From a checkpoint of a small contrastive image-text model: encoder width 128.
Rows from block 10 of the image encoder, named by matrix and row number. Rows with one number belong to one attention dimension. Each number is 128 + 24 x the weight over its row's rms, rounded and kept within 0 to 255. All counts start at 0. Numbers have three digits each.
# q: attention query (encoder.blocks.10.attn.q.weight, 128x128), inputs 86-127
# k: attention key (encoder.blocks.10.attn.k.weight, 128x128), inputs 86-127
q.49:175136134103069100155136185096128149142145140107113117141144141156131127124172136135136167112110130130190108115135144150154128
q.50:095132142112091126130130106109138113087138131158103149147157125120155094074114134102113131134142168114112142114143130131133120
q.51:152126101163136117078134143149144128098099133118138108180122115129136119145151134130101164124107109138165117156107136164123123
q.52:140128133109097150133151125134194171099102084121075157127173133147129170178142167104149159093129150134083106105127125117156108
q.53:074093119139142109128180113115142124158131129113126106155143107136099098143099142074127141133186137137138121116104151129148085
q.54:144135143099105131108065108151092102137109089122136138077144115107126132099170142121145174118146129106128111123069101143145094
q.55:183149122135151158107103149120129165135144091116114078107133159143106136129093142103120101112123154076101120107147145100129128
q.56:136104089129136161138090122127155102107072091153110090110142091130096105117137107121113170124105152127142089110125164118140085
q.57:108119095153150113067163149133148140185139144126142135136104134158147142110129126140116116131132120163139139116133172118163127
q.58:133131117106101127083135115104098137095093137131124122124166113124151101083119109142141132118117109092102102093143157153149146
q.59:154119122148102049118151125163137148156095172093135094150109076125113111161145134158110139072118152149143118142089146146125113
q.60:116120138137124088077125154143063135140136141136137095115145167129137152147164110130084121140106075109143106108118161140135115
q.61:141122185121125103154103126137135107103106122123142086106145165149144137135172138156123132116097110121110135113114114139114114
q.62:090159137132127152085117130175186099160106115114192110107120074133113126074094098138116094128146156152115163102115122105083115
q.63:090118144190132097162162123125144147085110069088127084096117080169114140118161144127086112123104111106110142114118138144156152
q.64:131138181152144123104124137140153111103125110132153138137095137123149144133097132146172119110142121098115143088102139148127130
q.65:121128120140117138093135139121139131105105098086130104166104122134142152134127128122183102125123121128165102113104139107167136
q.66:131152114138158124114144152106147097124159145142162120118113115162101146144110083106160111130077113126113164131121116132128119
q.67:169085107102131060138097116153100113118112137146161121098142126126155134118121163078139134148160136126186117128138114140126122
q.68:166119115158095137101131122118147131162134117077102159142174142172140115123165128100166125119106145128175087129114152127120143
q.69:151124135083110120149142137095120111143144112120122127100142103116140162090100110146151112102109134128113198108128144130132149
q.70:116150178144119121137189140144127155125125077156148166124129158152128117127105195091117139122167103106150151145118186141151120
q.71:125105129156118106096129137124156143174137165096132151153159177112150134125136159151142105100129151124151122133166121088087130
q.72:152125110165126120135080099125100087157098130111129135090058180144150142101135132117117073087147127076104134130073147124138128
q.73:113149164152117126132113086132114161118127165145170128106123096128126145103103115127151097117112096128125107127091173132135157
q.74:111142133119116129156128110098089131138097112151163120072118142108137120093123102164191127080126124138129153133115124113070112
q.75:129142150129184089099109128109150099151121148136154110122138132111149143167113118105140110126148137168182101143135169110149115
q.76:103137130135083161173149095115120110119117131103165127102123108123127168141145190137144116159108168113114099151159096087149104
q.77:120152092132145093122148131163140134144136139109183117134141119143128148178179126157173148128156123149152122117078176099146152
q.78:156100078125164130089135090136131159123128166147132112101142144140129107167126156141150108138081111097125145105106078164129093
q.79:116136094092099160146115131173103129144160136136157126120145139100128136106168136151139189116179127120099112194139171116127143
q.80:142100111167136119134095114124137075146132119110145073117124154140148138135130154124122130125115102141133133119145115157123130
q.81:138136087173176175109138138119144107100140136115139142132128170113118109143134118136118126096121152109104093101141194119154106
q.82:158151147178106130099103138102084081091126115133162116174114143107111134106078110101139110100100120153155097146171186135138138
q.83:145131087102136112086118151139129116139133116115122055163121140134152118130112142118119140113144144140160171145090111153101132
q.84:119103142112120152125099134116147097099087136104135113145114098152126137117089119128147131166133106155121146147065143141166158
q.85:109133117153143089123136147130117097099118104117081152116123131122114086109130145147115153094136118112119108103129153130114112
q.86:129170109125116171151107090131136169163139130109116149109133140167133104179121146170128104119090125147133101136123118125147110
q.87:120087129149124064162142093093138083140111110161182136096120161136089122145141125118163115106114110119159158105131165088135115
q.88:122141117072098135166123128156114110101101101076137122107116180152143101154114133139140131131141100095144125142124138051120137
q.89:133090132158127104146128100150111097136145116109142109079107135118111152158158154117068153110163136140131123133139121152130074
q.90:112111124115134106093117160118139100115101118131138110148129118110146145136104128114139132149141143157128156136072141137151171
q.91:089126141132133151140105081103117093127101108125128141124140097086143124137103112143140124161151126148112116111087138078162119
q.92:175087131152139143096108110156109146097142128124124100129103185151128125099144137133101143067145080084114146104139115161096125
q.93:109120146143121104108125130129176093175125124154097146153088134086156134102118143101149154157128134140173102166198112107066098
q.94:114142154130173109148130140163153141125132106164170090137145152148110115135101083102089125123166133146088131135106120117125118
q.95:162163109104095113138118141155137127128131155127123146149129089145154136040148137114127139118173061139107129144086124155122109
q.96:162125124151118120131132156096143118151128079086149102136149101094139145079143173114146089096153131147157143151131186113125129
q.97:126127147139114143150156137164129149161128123119144156166104150141134115117160157123146134115123153167152094123139147121102136
q.98:138161099112129081121132154143104114067138139111166135150145114162141105108104102117124117101181095113123119139137129159117068
q.99:102140142153128129161139152115166128143082107121112119150153115097123141152135159145180138123089114141113151152134136092116140
q.100:140136135123137114104123094102096109149123125164129142091155176136126114136129085123174080093065121108140110114128134087114112
q.101:168156156076118079141119144132094113147147101126155103143150105126113136133121098143145136146181140110137106137118144131124164
q.102:104161158096143150082136143135131109116181109111154102183160159146128106141142134115122116077095162140133095140140122091164156
q.103:150104170122128146164137099148124112149131098159163165157111171103128122119099092127080115131135108130178103117122179110149136
q.104:143114102156138150129132139149104110099113144108131109138174107122099126098125152151176128139155173118127114122187118145100096
q.105:126148148130136100114126184143138119134158130130117161144133131125178126134162088121152160145129161142152133098109112134145175
q.106:142164108117161100115127163153103111140135155125179099117165167122128156158158133133118105140132137163147140117119168146121153
q.107:160127142155136136145111100154160065098089144144111152136082107113129139153125108113120093165133147150091154149110121110123109
q.108:092106116129130152131125130136134140139168159066133086084142101134125088169122142103139146138172125108136140137099111072087134
q.109:165123099153120128112136141110171139146134163163146104095123188099117115108158136143120133151118178107118147142143120092071120
q.110:137125128146130154162102162103132135124149133124142147146153162138121113129156138177126143101075108125128132101147129118131101
q.111:120161100154123172193091101110130134178095141137123133094152108144094110157141087173151125130129146146100140122123135156153140
q.112:159093137152140149131148118156138144159142143118154104127152124072095130175129148118121116128116131131147114157105203144146148
q.113:143126157123127142117125129117184129107142151072163116119158137143160149108102154106146155119151143142110106139112141123148121
q.114:116137109105154059107130082169147132154126118123142098093147089147116093144149142146134140110148112141127083119140099107100126
k.49:126151074142092081126127119176138180172098116148134164139129080129150123168105125146139158102126131116127184147070151102103120
k.50:131119111097129132156107102115152140087137172102117135133119139191117150135167114113138132150117125144120133119127095142110091
k.51:136143186094107156089104181085106155135135086158132164132111115123119144129074154134140163143108133115117080129125116132135120
k.52:158171082117153138136132138133139126110132153112123146114145177153124102121101116139139174117174093142084136140149139097145103
k.53:152156126101114094127090134160166096131130126091159101160108079122128146145125139124143112116122102114127154122094124108116152
k.54:151123145124128133129103122166107094134117136133096128142139145130127147133162138077145127100074162170136095079126094097147130
k.55:150099102150151124097123119129151103135119163110131166079184164136174120079112144143093178143145100108124135129141177105154134
k.56:173098146147127163171156153148176131150174123137119162149135094133160152121108161126117134147128108116107101108118105119129140
k.57:109128157114132131120138134121108105165079094122111090129134115112111148128102182156167130106092178135116132135119117098163126
k.58:139148118122112147100141174126117114080155132143130136096110170117114110137127131152126174098166134153092106149175130095095140
k.59:131131141117147120124104128094124146108083113187103136099155115165154112139128139144145099128136122090110136094064139112111121
k.60:114092156098081105119117129128126147148152164103139123126133124173146113129077122126140131124136152149112126124136197107096145
k.61:130124155138126140102144145125115149178109092137109113125099164151137160166139156114104123108149088142068106134110135132121080
k.62:138123158112153159122137168147128095136149124156112074096155136100132123130145137134147102095089153145166122139182134124131162
k.63:151141104129149140120123140152122149118117116099173158128162165153153150098143145137142160085121111145133135089093132104073137
k.64:128123125177131171144120123127109162135097131126135113177168141091152125139147104143152141109099129117124130162141125150125154
k.65:170147136128136112154126129095120142131145112096123092142108120072159111169096121120144150125137181096136114104166120145135129
k.66:130105105171140161123111079106145129135134120146149121093105190138163106124103148127143103148147141120138137139146182089119120
k.67:126152137103095095136136155143114124132071138102143149134106077161122108096128103114140143157148124083154098096117083128095141
k.68:121139118150076153152075127130148119166125149132161142083133157114129152097175153140114125147109180125102149134116165081103126
k.69:139137127153146156132091115156122123112096143090139126105113118125116127135127117093178138152110144111123156113089134122159102
k.70:121109156159107094132102093095099112147144151137121129138112167122123149124146091127125129090124134117126098119124111102132123
k.71:128073101147092101133098115106122061098139104089131132106101100095112118150119107111117112129118157094105123099113136127109120
k.72:117135129122131106132122116111137157098170126140154112101132117118097114148083113135149161115098093138128130112146115115090141
k.73:124144093158162110155121125163092115123142114120132145140136082160118104126143122125159126103138100163130165118114169110092060
k.74:110153096148160185162108145144144153130119125157157140129146127102122158128104135118137142157157135143115133128138104095165154
k.75:108128149127165183100119127121089138135096126056122122165164117137133070119149124128101142170091114145137122086179103108112192
k.76:175148100128152075130138110126138158134155134128102130132140093137145128126111160108064130132156135146135132148151088124121139
k.77:116131173126125174095172160100109137127134136093125109122120113111091103174128144104151134151136130104102124107108193143137166
k.78:126132155099141137122152173140128125119165123132152138125125101137147137103125098168101123188147113109103140089099167111141120
k.79:171153155104106105128121178127162123152104147131079118109147126157127142144105118143125151140139118133150108134112196128103152
k.80:109140118068122165142119145136113139117093117090157147167101113149174094169154129120116141178112109116108143084181160129147163
k.81:144079141134121128075090133088134135143120133116070091162146126102125116121087103147087124132144126111135168143119085118143111
k.82:127136137088114095131102145139169100130140133121126148079099137141179133092109155148161128147073162112107168130108108153058126
k.83:116153173137127158098117129137108139176150144107158159127150193086115145125156137147143145120143135139161119102140159112127155
k.84:103162143104163093164147080132144150117168148138107130143129165127098106125146151110123109155110101135120117110105115076084124
k.85:070132114142111078102137091094122129106126118152140136127096118114107148127109100150163128137120120095119162127105120175100072
k.86:139144100109101064152118099141115152145137141149108092143143132151138140086120125145140103144153117105130132133151154129113112
k.87:151097090142146144141116130141127125130083178120139103134155133113138097165142122101149128141146097111148091129127086102125175
k.88:107151170111147074116175084102148138102141167121084142151148155150119162133125123102130118113114102117090094107103129076114142
k.89:094117102078108102131106127128103150114100111096105143122066103138110142097119119124117167135098110121142132128107123107113169
k.90:116153148073118139128165079149131139129163150158134172167139189110123154090127163147138121143109106149154124147156123125093084
k.91:100149132118172108158165113140172114102139152132102137159144141106092129082137103121116136095130125146137093141104137103107151
k.92:147085116118072087151152151125105128119111110142153140126158123167145076075139122151101134162107105080135172124090105121142096
k.93:101115153155084163114137143137173115108151147160105165145142121109139138158133157121135142128149176143108167114155155124090117
k.94:148145134120114170149119142109088112135113157114116132144098137092131140162142088150104180097156112098136119147164114100140121
k.95:151131114172092135144096108097111151125104086102178106152142105128095133128166123111126130169118156105168148132129182152089077
k.96:128103125134116096097098110146155132165125186140136097141125157107095163143173162122125147106134125179120159139135132115107124
k.97:125119163146132122149141143162175103132124141176085139113123139097119164107099137115122119128110132140113157146081116095092122
k.98:121149128101158089138155168091161164149140137159109170128123101144096143147138114063130132147167114140155109130114140150161139
k.99:133104155119103138139137130110144113162137139132150125152126153082107124049111103115141089153116171090170175146135094090105133
k.100:141115121119180131149153166114141131101134161131117151152117102158146105101098128123115126167120168080124112107084113122174161
k.101:117163179142150118086138170126155105144107104141151129111106117141120132088114140133128076122159148162153095142085123125161141
k.102:133147086139144117151115091126125095175080127142114106098114144153155157079149166146108145165138139140146164148128144118129127
k.103:143124168150107157134099099105112102127093122148092088166129146127152152112125157162132132121124163153117150089146078122099137
k.104:125145111141127085114146205102157148150146133092141114155105113103091146121118137133092118157088120152110141179146109133146098
k.105:095142186129130167077138105108122099084148149154116122151154138081114121115094133146114155088103124121112136098114094156091128
k.106:098124113114148152103144110111119101138142114111096120136111147124146135124147146172139174108147127150161097130148137170147140
k.107:118143112094125101152139129103148116140145137106109101152070134112155090129119123128113100092102106107112118127141106087101105
k.108:113138158136103130126131109079099138122127142089144128145132141089123135118104078171091134087111128128109140127166126108120146
k.109:140090118147091129118133116115136104166155081140156122135121160149145119101132148169110164135191124130135187151133160112135107
k.110:179102083147156135136133140151149125139127149128136122154115104131121111102093118152150130174119109113159163136151142113130105
k.111:167143076128162134124110136102116160115131142094113100190126140123141130101126127103110141133158101149126143149104151154122101
k.112:155126136080122104126143163155131138148149121114129164130104132164138172129135129140140134110139158121133130145149153159132122
k.113:133139090205102123117144141110149112155105139116111123112129100125149106100200115131102111127140155135144105121149087089129143
k.114:099095111151153145150126183148099158137124143110151154109089118144122178147120169119155146087146108134134084131150126169117155